A small image embedding model, trained from scratch.
Training: soap at rate 0.0024, 8600 steps, batches of 64, held-out accuracy 100%.
Data: 195000 training examples, 2.8 epochs.
Rows from block 4 of a small image embedding model, named by matrix and row number. Rows with one number belong to one channel. Each number is 128 + 24 x the weight over its row's rms, rounded and kept within 0 to 255. All counts start at 0. Numbers have three digits each.
After each channel's rows are labels from the 100 images, of 14976, where the channel reaches its highest value: "top examples" is what is common among them. Only what is clearly more common there than usual is listed. The data: pictures of board games with random positions, seen at a slant.
# convs1: grouped (4 groups) 3x3 conv, stride 2 (model.blocks.4.convs.1.weight, 288x72x3x3, standardized in use, each kernel summed), inputs within the group 0-71
# convs2: expand pointwise conv (model.blocks.4.convs.2.weight, 576x288x1x1, standardized in use, transposed), outputs 0-57

convs1.133:123099138118137127137107131132104115146100127126156152134133161116093114130107168093153098116143126090125117139153163101147106137165156099095098148144140070188134112120122123165136130115166121060149123139122107150092
convs2.133:122077152116121127077142167137093171087130115128129175127116124149118128144164127110089120120102133136144088127137117129132129123134114151088102139076115111160107102124149139
top examples: discs on a green board

convs1.127:136127154098121116141172109144108111164166125175141118132100109129136116113139077117129122176123105165156112127091174120129108185114139098168139080097136108099119115095148133132153114130142121098129111117105127144088
convs2.127:133134097121110141115102097080124142117109145121138092160084124131180117122152122138141131119112104159150079126111133114101115124113095098166171095158107093107131107145120156
top examples: discs in an upright rack; nearly empty

convs1.162:107141131141129110111157132144102135111176103161149109126092103064090121136098136106107132144099153188137143144125111115133126155116134167087113108172109115141123081103125125099119124119169172123127147139154111107110
convs2.162:117140134140095144134131166178111123112136135102094146108136114110145110138118113157090167141132150155082099148127134092091129162110139138175101133111146125115115094137132135
top examples: discs on a green board; nearly empty; first side has more

convs1.257:091148130146097120141127142119146141170142131130125110183133137126107118144065137126155151144131125080157146137114075141115169130120098123139159120129117142145116160124120107095125147149154195089103100130100159154144
convs2.257:137088107152130142146144114114092126144149096073122119144125136129111121134119103102121112152134133134146092123168131120130104156131132121128128163145098146129124091158130076
top examples: discs in an upright rack; nearly empty

convs1.26:105109138145113145084102129129123116104160111114119131128114125097183099126131058131148103139126160126178138121087152139188130125143129160126161144130119110162164100179148152111120131137140128139095124121094141155117
convs2.26:112121140155118141116137148162104134117184123137136154148100124083144134096120165119160115146145154130141122074091112145083123105119115126101143101112146112126141117115143120
top examples: noughts and crosses; nearly empty

convs1.224:151144156117125125132126117102170105126120112103104085110106119176143180101103147119131137167117151184110153126125155118129111132121148114106079154107132127125141155136125123115146152139171070130180132131117149129081
convs2.224:105101129092140118156091131097151150123142112124105090125147112154100138136123068109136127102159136133102114118087122128145180154159085156145125090125168135163125110164153182
top examples: stones on a line grid

convs1.18:161171130132121148165121136138149153115092165112118127114137117141103158139102100159139110145057114113113116122141134148111139162108125118099112135103146106095116109160086111164118159145159080136112133138161178101142
convs2.18:068134139130151119121126104137140147125106124136136124129107158056129131123113083097093101138121110129167123144123146130152144155102115124054112127123146133133087157131150134
top examples: stones on a line grid

convs1.171:082118157131157115129175125079123175145156106131137085169144144105142131100132122099104164145080176137131131101136121090119127138156165137137115155154129115138155099091140137116159108114136161119110161117125106119099
convs2.171:099120143148136147109107105160101177111106171106177127150115123135115114165146120139126110105122076116144125145145115154091138148120145171189108151131118135150132142143123108
top examples: discs on a green board; first side has more; nearly empty

convs1.233:146122138098157107109165117116192118140111141133113089145141125145169118141154119095140148160107135157083138125111190101158156129128157119109117126142147135121141163125108129133156117135126094132087160120092185100131
convs2.233:161132088133127097167134114118113136128116111082116137101079138105131138178143140135102164191125162091175172106164112106120131088142109131124109143123186155161135131125063169
top examples: digit grid; nearly empty

convs1.124:121125148116137056163121119171157110128078113109098144173094134143108137173121104134084126116143161125125142124108140134090119129155129124122120101139104109149162129132102104102128125172123111149135086102138163084117
convs2.124:120151134121120131150132139122092086128122133137162195147148082115143103108159135107141149134114102138122168105120141117105127116102146126084112144117125098106092109112105148
top examples: draughts

convs1.92:129111130133095115118149078082128112145153124138172131158106158126098089116138142132081157141179108104149124129120115137155121111132141079123156141100126123135134120064159124144106158131115142128094162119158083118103
convs2.92:133133114083137145125148117112100138073152082134119133113116099169162118136164143121183117121135143104178097107150143159131128114117140162156135121176124129131118136130169091
top examples: nearly empty; digit grid

convs1.1:120113128157154124074097132130111151137124166153114121119110091144118104093106178131112119176119138168112090107119142070149128131116140142151106135113106102110118158143153120085149161117114137112172147106134135090167
convs2.1:124181111112155122137135088137151121141160149108139143137130188099100140142151130138136126109136135129123116110124114123135105121131112134117132150158104128131160114140142154
top examples: noughts and crosses; nearly empty; more pieces: equal

convs1.232:050141099136105102092145116119121135101112145152139144196104162141116114108137111156146152161089136170139103075120134115125169095138124149110161139103145124162119126135140105127116122140087112128140109140132128104126
convs2.232:130126125070113109150151139133107118163131113158131126166115110133104173140118131140146126188140130098148147134163108152150161163130098151151087148174122104130100138111109089
top examples: nearly empty; discs in an upright rack

convs1.267:115120117085123145156107151126112109201134089124146122114144138119104153099145152110153121100122101134186131145109124172138097167134084127134127140123148134109113140143119118130152131159113145114160202135102144159127
convs2.267:133147109120107106124137126140121143152154149151126142102142121104155075115100087124116102103119133111157168114149123100131124113138116093100143133070125134156178165164109061
top examples: noughts and crosses; nearly empty

convs1.33:139134112136132098115160122117147143152106156166120136106144135159109109086065152153102140129123133175133096102090147138156128161113133131137124157086117103127158168112137137132093124136100151134185144114147144098176
convs2.33:224211182108108146118146117138090126140141147144121172138107097127133107133147137129143109103143117128099132128124115145133148129148129129103112147132147157145191146147111116
top examples: noughts and crosses; nearly empty; more pieces: equal

convs1.185:130128116122141160159100134155176144123123116140130103127103090186206161119172120134124109140137131128163101150114100140119137128138119130164112176116147157127113111149128143164081135155123152158163110116135122105108
convs2.185:111153094130129110077182158105126137110157122089097111149113120138110141145134198143140153102123120145095143153154139161138106141118103140133143133152130109138107127084109093
top examples: nearly empty; discs in an upright rack

convs1.6:107101114120126130123163140131128141148128120129137188110137115149147105133133143150106144130103088151149114134134094147094104129123136117139123088196127077105107116100087111211162122096107124130143132161128128141134
convs2.6:130148118123132122138136147154126101153107136111116131151133100101144145119177137146101094166122137131115153122134144144110096120099128130136107133143123133140107140109098067
top examples: discs in an upright rack; nearly empty

convs1.278:139120129103158090129143112135113123154117165089152096101102122162109179140115112094121124154112115166114105112131163131137096103133112145113129159107141114180124095167149168146100137100146114186150154138115093129120
convs2.278:147050156112137141114119104142156133095136084144143120127139150129109109169119140139116142153130136134128116064136068115177141126107121131119095126113156100119159115139138140
top examples: digit grid

convs1.184:121125154119131090146125123126167154135130133106143140174162144123085176144120155152126062177140122115134146132112161164119147125061116127122138116133141104145124086119173110115097146154133099118114157113129112095125
convs2.184:131164138127108076110104132105113119136175133160156119095125103110170128095143114127103132107138136107151099114097118168171130150109107114145172128120155137115142113125131146
top examples: stones on a line grid; nearly empty

convs1.23:119124083139088140206146130123080110137159120080145117151152134109139151162156107087142140134146098135122098146147115117146154105104132131139173123136111116153079121136136164137090116153152123128117112150149137160130
convs2.23:118114102142125142092152118130148164142117099121170091093127099119145104122136111127130078103135112105106122114164104165090174101129154143129117129117141120111111139119155079
top examples: nearly empty; discs on a green board; stones on a line grid

convs1.63:091144143113137140112095152137086123125120164162137133131118137133115089130135090156109091164112174168142151104171134112167160138108153119140124115114154117146147135145193131130139146097089081122153110143132132123088
convs2.63:092133125141152132085147138123127155112151161130147114134140164115120152159102150102125100116141132126113106116166152120110145136147090131116081166107124144112133122149169109
top examples: noughts and crosses; nearly empty

convs1.204:143159120089148106130119097123128128125188136126151118115136118120091136111131090097143139141089166204109125122109125127151138153108125168107102084188130108151112115106124141131088088134123161123106137140151133114131
convs2.204:093116131128126153137140125097150129145102096141116162113116133166157112091147134103133125107165134123167105121153111142141117140133158107184166154146115112100113157085106136
top examples: discs on a green board; nearly empty; first side has more

convs1.192:119088149138089141173132126127139157130158127156105120090115098148149137110136100124134122108145187159141110104111099150108143108121140117112168157196105116107121106146134100094083101088094140121154139141141127142142
convs2.192:075127131144135088147113157130148131123117098122132096147120153115131140116107120155145129092148129117111129125166111115146103094135119137135145164129077127162109136128135153
top examples: discs on a green board; nearly empty

convs1.247:186075091119095141139166119172098132125122122144138110104174184120095126089117135104135139143163105115148129116156176162152135149103123120122097099117114150107104134125140162135131130117126126140140118172138096140147
convs2.247:177158164118127122072153129125151169125104167161103141165120151123099091159139140116129132100148145153126161124141098150117113164118088166128133113140102115146145140098158194
top examples: noughts and crosses; nearly empty

convs1.80:124135112129098153087144120098116151134113073145126086169131137160116148093106138125151163112161100113129161143108150104098165123102138114089118118166096105153134160128155126135093090129131119095133114127085091101144
convs2.80:118131144168132159087123108104112135137115120152111173122093115131116165137093166160164185148142120153164139121114114125123153140123157129109125207151119110117109107093124124
top examples: stones on a line grid

convs1.82:140145171087158131121113149151111128106137158117097130143128143149134145207117095155139113155103085119107152124140102095160134111112114167127082140146124092102138082155120094111151150108086137135141139125118136129107
convs2.82:070121135122152140141131135141145118115157132103110095152124127115105122136123129126148101114092081132115119117137163114151117114093140136138134129136136110098106088118157114
top examples: noughts and crosses; nearly empty; more pieces: equal

convs1.222:110097119110121113119125137120127148102119119110105112120125165143152102148169110080106117137130147123119141123105203118145104115117122188129119159119142107217131136144091122165121129134112118174128117135130098125104
convs2.222:127104109138075117124115101149128111120148143123119115093138109130106156117114109116091128144157142149150100100101146111179163124162086128068138132169085146106088121095118122
top examples: digit grid

convs1.208:197126113118105146123102105184152129115112126110090118126144138156126097124116136115155111102147089078122122188128142134127150125127103115163108118077113115141109158121131130141104133160114081083143102127134124156149
convs2.208:102126155153179129118142130114169130110144119137141076111165195148143124144079135129141117151136117130145116164140138136148162166100126117138126115158109106123101131145161108
top examples: digit grid

convs1.142:121169140117155105125146149129080159173156106148158129141129117147104109186154127148166126115113076121132127127110105159119155147117105172127139118105137128147171148135107099115108145105080092104092124138135161104130
convs2.142:110166138105124137162121186103105123128135119161128113156136179184136128132126145146113126135113121168113142058114088099146109108122128149128106115101102124135175126132092144
top examples: noughts and crosses; nearly empty; more pieces: equal

convs1.262:146110130073152131143131141131173095115126113129150145144123162107128120122141119098172143153151113122167136138142090112096139099145123144110131109140120103178101101143118123132147128082092147104192110107140069131153
convs2.262:157190114099159120168153152086110165128074167137156130155086137130104109143095153148090121090166115170126086098123122110125128134121180142059098120131123106128164134099150107
top examples: stones on a line grid

convs1.59:157101125123168139147093146129149138150129129117119150107141121136099136127143096124142146109139084161156157138092127118096145142160111172158109089148100106143158132148183125151164146103164129111094141161173124088113
convs2.59:091127127141122123122177105105158144125107109094095084085129121146123091128132131143128120178113094157123133203111150142149140109085136091127141103151095147156135142149174146
top examples: discs on a green board; nearly empty

convs1.129:125140145119134143124121150123152088128096211104132134121141171131106113178106132142112136160149101081132155113112101129135125102161169079107124150112128156112138127113152162134170118111108161121125136085118116110106
convs2.129:112114125117119120119097085156112121101152129160062167156119138110143129118136135140184118152109111126118138103095112114106135124151074139162142082153120146178142117145133100
top examples: discs on a green board; nearly empty; first side has more

convs1.37:197122116130072125178152125114111106158128108101112162099109114119136141164141122134111145118094133135110108131100115111105124118136128094125174115157160111110091104125172111103185143123117178115120120127128129151149
convs2.37:164136128182111123112132106179160142134103096161120091114167109068148152135168080121159122122126149100158144144093138116121126140135122094198118109138153097131126117082165152
top examples: discs on a green board; first side has more; nearly empty

convs1.141:116134148152097099139121094158104156163130096123158109124184112121096117111112129112119094125124093176147152172102163134138135150096177118113133109151146095136118152141139100140106075129179143144130141142150123155131
convs2.141:113136119137145165078171136155137131141169146109096096167096137142138160115145150142115101143147142151092146121177151119172157119103115124107129090121114097142099127150103116
top examples: noughts and crosses; nearly empty; more pieces: equal

convs1.140:116094173173112121123106144140125107133158162074157118132096106157148129100129117110101130151113121121127103095176109142119140122082092090171118099148121103153155112131129123118157118137102158135155114106118153172097
convs2.140:100134147118114123119154139120144113161116156101190117160121135096113157081118123133150103144115147175156128118092112181128106137106131089151121163120090114131099136125144138
top examples: noughts and crosses; second side has more; nearly empty

convs1.282:096146119098137143145172093134143125118105175124183111182154099152098125142154136102105114121144100149129122150103148149134157162125155124145113163158111196168126132149142141168106144127127111137110109134106123110110
convs2.282:157122164132113110118136157101160117122109094134099139179133123136141108113115121103149150146164164096159112150150085143143109126148147115103124106122100142135164121148114129
top examples: stones on a line grid

convs1.44:112102104132161156067115142124123133150137157143134078114139126160132126105129149109125096121169125131110116104113129096158142125132156115123067115102128158118135135158215118128103107116110134148171134122164138109132
convs2.44:112112121168144122120125152096134146067101113108119133169093154139100162080144165126109136109124147121144113130115133138179091101109114105122141150116148118143136175101149138
top examples: second side has more; noughts and crosses; draughts

convs1.279:129135164145170113133145114134102086105138131142154103111138122094136142169153126123139121136108078132080120134105120118125108139148127162099110157102122142144101166117053144158124148122103143147123118106166110065129
convs2.279:111066146125125145109154134156098178128144161154158114145118167126137133182167106139130155122103163139175101131173097129144171135131112100116191105129119128144118106156146133
top examples: nearly empty; noughts and crosses

convs1.266:142191076102136164128130133126143159157118146148172161174130094108137115109060117132125125154145152111115124100099102136110153121129102129185132140134136175099139097124135135122119112161146114122135108141097143120132
convs2.266:140108082133102124128128109135126122138101104114124123109145120081110123149159114200169093143145135117110155122157094155138153118135138147118103128107109085129130118151115144
top examples: discs on a green board; nearly empty

convs1.113:135104121159143170109132131087139123107139120144109135132154163114086126101111112125108108192150151089116111108142094120159138082171142102091164161148130192110120130117145164138108135113112167133128117118128129103128
convs2.113:135104146155144109120174112132132102142101135094148116140138133141154096100118125095124147134128102143123112113126136092100110131149121100150150117114112110117119092119167141
top examples: discs on a green board; nearly empty; first side has more

convs1.229:104170134151095121114128135128171137133133066122141138179085107129113147122145154115143138121166132129143143127146148144109128162134083108170190127142135114102121096128118098103130093131121151098112086128081156120145
convs2.229:111067175112112145127104114163136151094100101139112092124139097159124123123151150125143130171127095131089143116115134120140155127118120090134144152151108140063128110157116123
top examples: discs in an upright rack; nearly empty

convs1.120:127143118113134167096115108119131130145164123122132114079104123155090142129147135137113177150076101085080126148121088131139134085143166128089117141142124157121129126116132155128124180091123128141171140154117166095138
convs2.120:165164176094168162103119129110123113099181123127088145112106134132111146107118121150160115102162104133147130100096172159132158115111153136159131103132158149140133149130136095
top examples: noughts and crosses; nearly empty

convs1.87:149116160088126137105129119134110142131123193176119123133104149137109131088124119112102118120120138185164118119120161109110134152126104116106119115109146102130107128080163155117093093141169129101117109125182120178139
convs2.87:129126164131095142112139080114112127084118150109097093168175139170110114119105106115124144154159150152123115117106121091096129099134135117141131167133134105124115142112135102
top examples: discs in an upright rack; nearly empty

convs1.54:139129150134116091065119134134133108132110111134113086123117121118166118123124121134078159123157132155128155053107115107184154158107106161109124103117138121103109126130116109107132155137177115094102119132131135173145
convs2.54:106131142073185163113144128126112120174076100118148092118140129103137135123106086137130156156102134105126156127124134130114145147155171148114122147120139102141107131119153135
top examples: noughts and crosses; nearly empty; more pieces: equal

convs1.179:174099108155118133116098163148126154119116103117150116085146135130100153129139091157106115145156096091117119138133126179074122103146138124150125100094124126156109155133143119159137132185121108148105086149126143165161
convs2.179:127146092106198142107153081139149155117123141123113099118112139123114125145107141101136136106142133114109170126144155118171125137137127129134109117126127107127154130135128103
top examples: nearly empty; stones on a line grid; noughts and crosses

convs1.216:171103100123121163151124126105112119166133147182108124119092121115106123072137151138127128163123182086116084135089132161139093145137094152114116088113156117123160152161145132091123163122143113138149141136136133132118
convs2.216:141190133143111131130097131123110092107125157116123083143130163125105084143140122109154158118126136119114100136112100124122156140145116115130108117167118068104130112101149142
top examples: noughts and crosses; nearly empty

convs1.225:107178088164118135152113085103137170146118131118131128206115133105099145124104122144143130127132145143108120116147131124108105145116103137137158069120136103113108116140144113128106108112141171078109127111158178110153
convs2.225:168129143126157121107125144119107130115116141178116132112126142115112123143092115131149122162137145137139132108098155160081159147152144131107103108100134080133158141142129132
top examples: discs in an upright rack; nearly empty

convs1.60:115157112134111118137112122133117155124143119141159101144187077083080134129107144090124133145141157099141133121140108139120130182116168135158098162050125124109142143128136117153125133145150101153126132102168146121138
convs2.60:088104114173148124087137137150128112113121144127119171142136149145108127141109137143115142119150139110125080194145116114175168162103115135096151108116084116169152099108112124
top examples: nearly empty; digit grid; noughts and crosses

convs1.138:111097084121127085158130096119110147139169132144157134123156140119152135085162142143117137114144145076111104117087115166107142095124129083133138092118179151153142109141125148108184144113146122140112166130155119123154
convs2.138:120163188132145154130144137124126122157151144150132141139079149155136154148090100092136109069114113124072129168118137117093103168117101137166151127173140135140103136131067106
top examples: nearly empty; discs on a green board

convs1.24:155113113122141144179151145109149096117139097115092131152129125088132141129164146096145111086143073116133115166189119138115121144111095171128154115168137153130092119121121147094113115134118135139117145188132120140102
convs2.24:103133134123110106155137084121108145114124103086145126138106120122121152123135086149156104133116143107134122120126130138137138167142133118141125157085138096140144077119118163
top examples: discs on a green board; nearly empty

convs1.29:131122135071125159174153111095143081146108112106109117172116123107143105133172096082121106100135091131112093133104151123130129138119154070134115111133132125117095158133110129109119130160092147144128158113138079135109
convs2.29:154083093111108144065117115159141107157136094131123139137095114135104143134133113136157113108136160139096127124164166141095087133152158119112111092109099089182129159139141117
top examples: discs on a green board; nearly empty

convs1.35:103117159105107118118144105091103107114124152101118181125127127179163117097079120168111145119110122158125110153142139092148117118116111138145133099204153105087115105102116135148162121118095142141130144128156151125147
convs2.35:158175133159124095129107112129101169150073133152109133123115127123151161131129130121153129183071100122152154123129106174127184118117154090155113116143105140093158124134138166
top examples: discs in an upright rack; nearly empty

convs1.248:127160116123121180138131132100152157114064125108140125194106127139109098102139128146145152127134128090141118132138153179125119143105106134146174093159130140131103146109102086130117095143127127095146143146099178138139
convs2.248:201092104137107118098117123127152140123149132127128154154121168125095151137176104120103136173082137092143131130083157105110122092114160150159157143100127123133151164122136152
top examples: discs in an upright rack; nearly empty

convs1.84:095156134160076118100124135147150146161123130127091109144156157169115095126139116125077159172157108131143149128107182128119137114151124167112126125151105136161134153117153160117153108147141156119131150080099099123153
convs2.84:124077149150132125139141117119133123043131129106109133150108151145118081125090086129103131156144157147108085118117133138124138124174090156138115136139095136128175118157180120
top examples: discs on a green board; nearly empty

convs1.40:120109091139148172123158079107156117150132104153159175155098126145148139124157128115146145108132114150108124130137131179123120080111092136157135087166113088148144111157125114109146159121083138136109078128128120110110
convs2.40:128129088110116132114124136088108118155128129143151114063130116117125163142138169091152122174108121143134153119110134081173157129123162125172116143137135165117126107127073150
top examples: discs on a green board; nearly empty

convs1.252:113145157138129118121132152140109100136166124137171084119119125114146123114100099136125126083104070120202082147142100134122119131130138173139143123132129107142164096111097111155120090127137093119151144133149151121081
convs2.252:097088132154137127107137099132113147096119133134091107092138136147100123129137130159141132135125153096120136144050119117128130148088117131152124081084097147111129126131132151
top examples: discs on a green board

convs1.61:091119156137089143102123170120088158115129127133156152100124116155181118100119145108133141130114139160117127116153136118155116103073115135093128104097098105081118141109064135128108154092142158119099146145111120109113
convs2.61:123167125123168134185154106166154152123136178116108156094151130098149049099102141135132110104151157099118111127116154129118160107148108129159140121134137124166150084167167105
top examples: noughts and crosses; nearly empty; more pieces: equal

convs1.283:116166085130167134159113154114075144150140156106145134184119160100114112110148125104112117135111119126126110149190160164108131142108134108134221120109128116158136115126104130121134125133134141140108127119111157122135
convs2.283:200105114123081117165138112109100096115160122130162123160103079110124106143152151101154132137121118149146120125120089112118075155104152105117154108086161143100128113061124131
top examples: nearly empty; discs in an upright rack

convs1.265:145156163123105063116106144157102136107107125121141121170185121139132100105123135092121092115108107140111143167154124139107115142138100114122198117118153139117147103113145130137129151129124147126166124129108191095120
convs2.265:163143141134111120118103114170132109159141158119118078156122078169138153135202093123161119101127111145150117129113112160129132171084111122116115145138110115129144113142144125
top examples: discs in an upright rack; nearly empty

convs1.175:182132114160135087109127160120113100153115129108135117090140141096083139105102128164139105093114098151118148153167122112106106150127117117094120101133131130128164160096130137103119120113112075085100089130102099118157
convs2.175:102135108134118171133104132164131107091189181111108178111152120144115123137145133124146158163141136062104143185143159116164128151109162171115138125086145128103111117123150097
top examples: stones on a line grid; nearly empty

convs1.214:131199111146149175126122112113135120123101114122130167111139135109115177109091155136163119134122109135123220133127103113145118119143142120131101091110127102132137137119119106134085110136157158156108121164143127099149
convs2.214:117104167159119131148112133130099140149118186136109154131138111158166146157128138162114121145141128109118155122152135104160125144141112159135119155132111114054124149140115193
top examples: draughts; stones on a line grid

convs1.215:055131134137121106100165116083163142116136122151130133093128158135170109164111116110135156132088155130140112089116149095141128112127133106167122178164133124105081127133168130144124112130148120123150151100091099119115
convs2.215:145150123140118169132149156115115105139213083167141137130165132171156185092117138136157150136139098098120149124121161170135131099146128117148122143105100151144147159109072105
top examples: nearly empty; discs on a green board

convs1.255:103175139113121124146106134111104146120090110137157096181079105130159173102086107137170147108144146148086157134111090130108135111125092170152162115163152141111146127102119108145117123114130115133145138097116158117141
convs2.255:157112139189118167147114110154153109135102147090130151123103150132115123151101118101145136179129151137075116177131117143144120142128156120118189117128115137155107139134141145
top examples: discs in an upright rack; nearly empty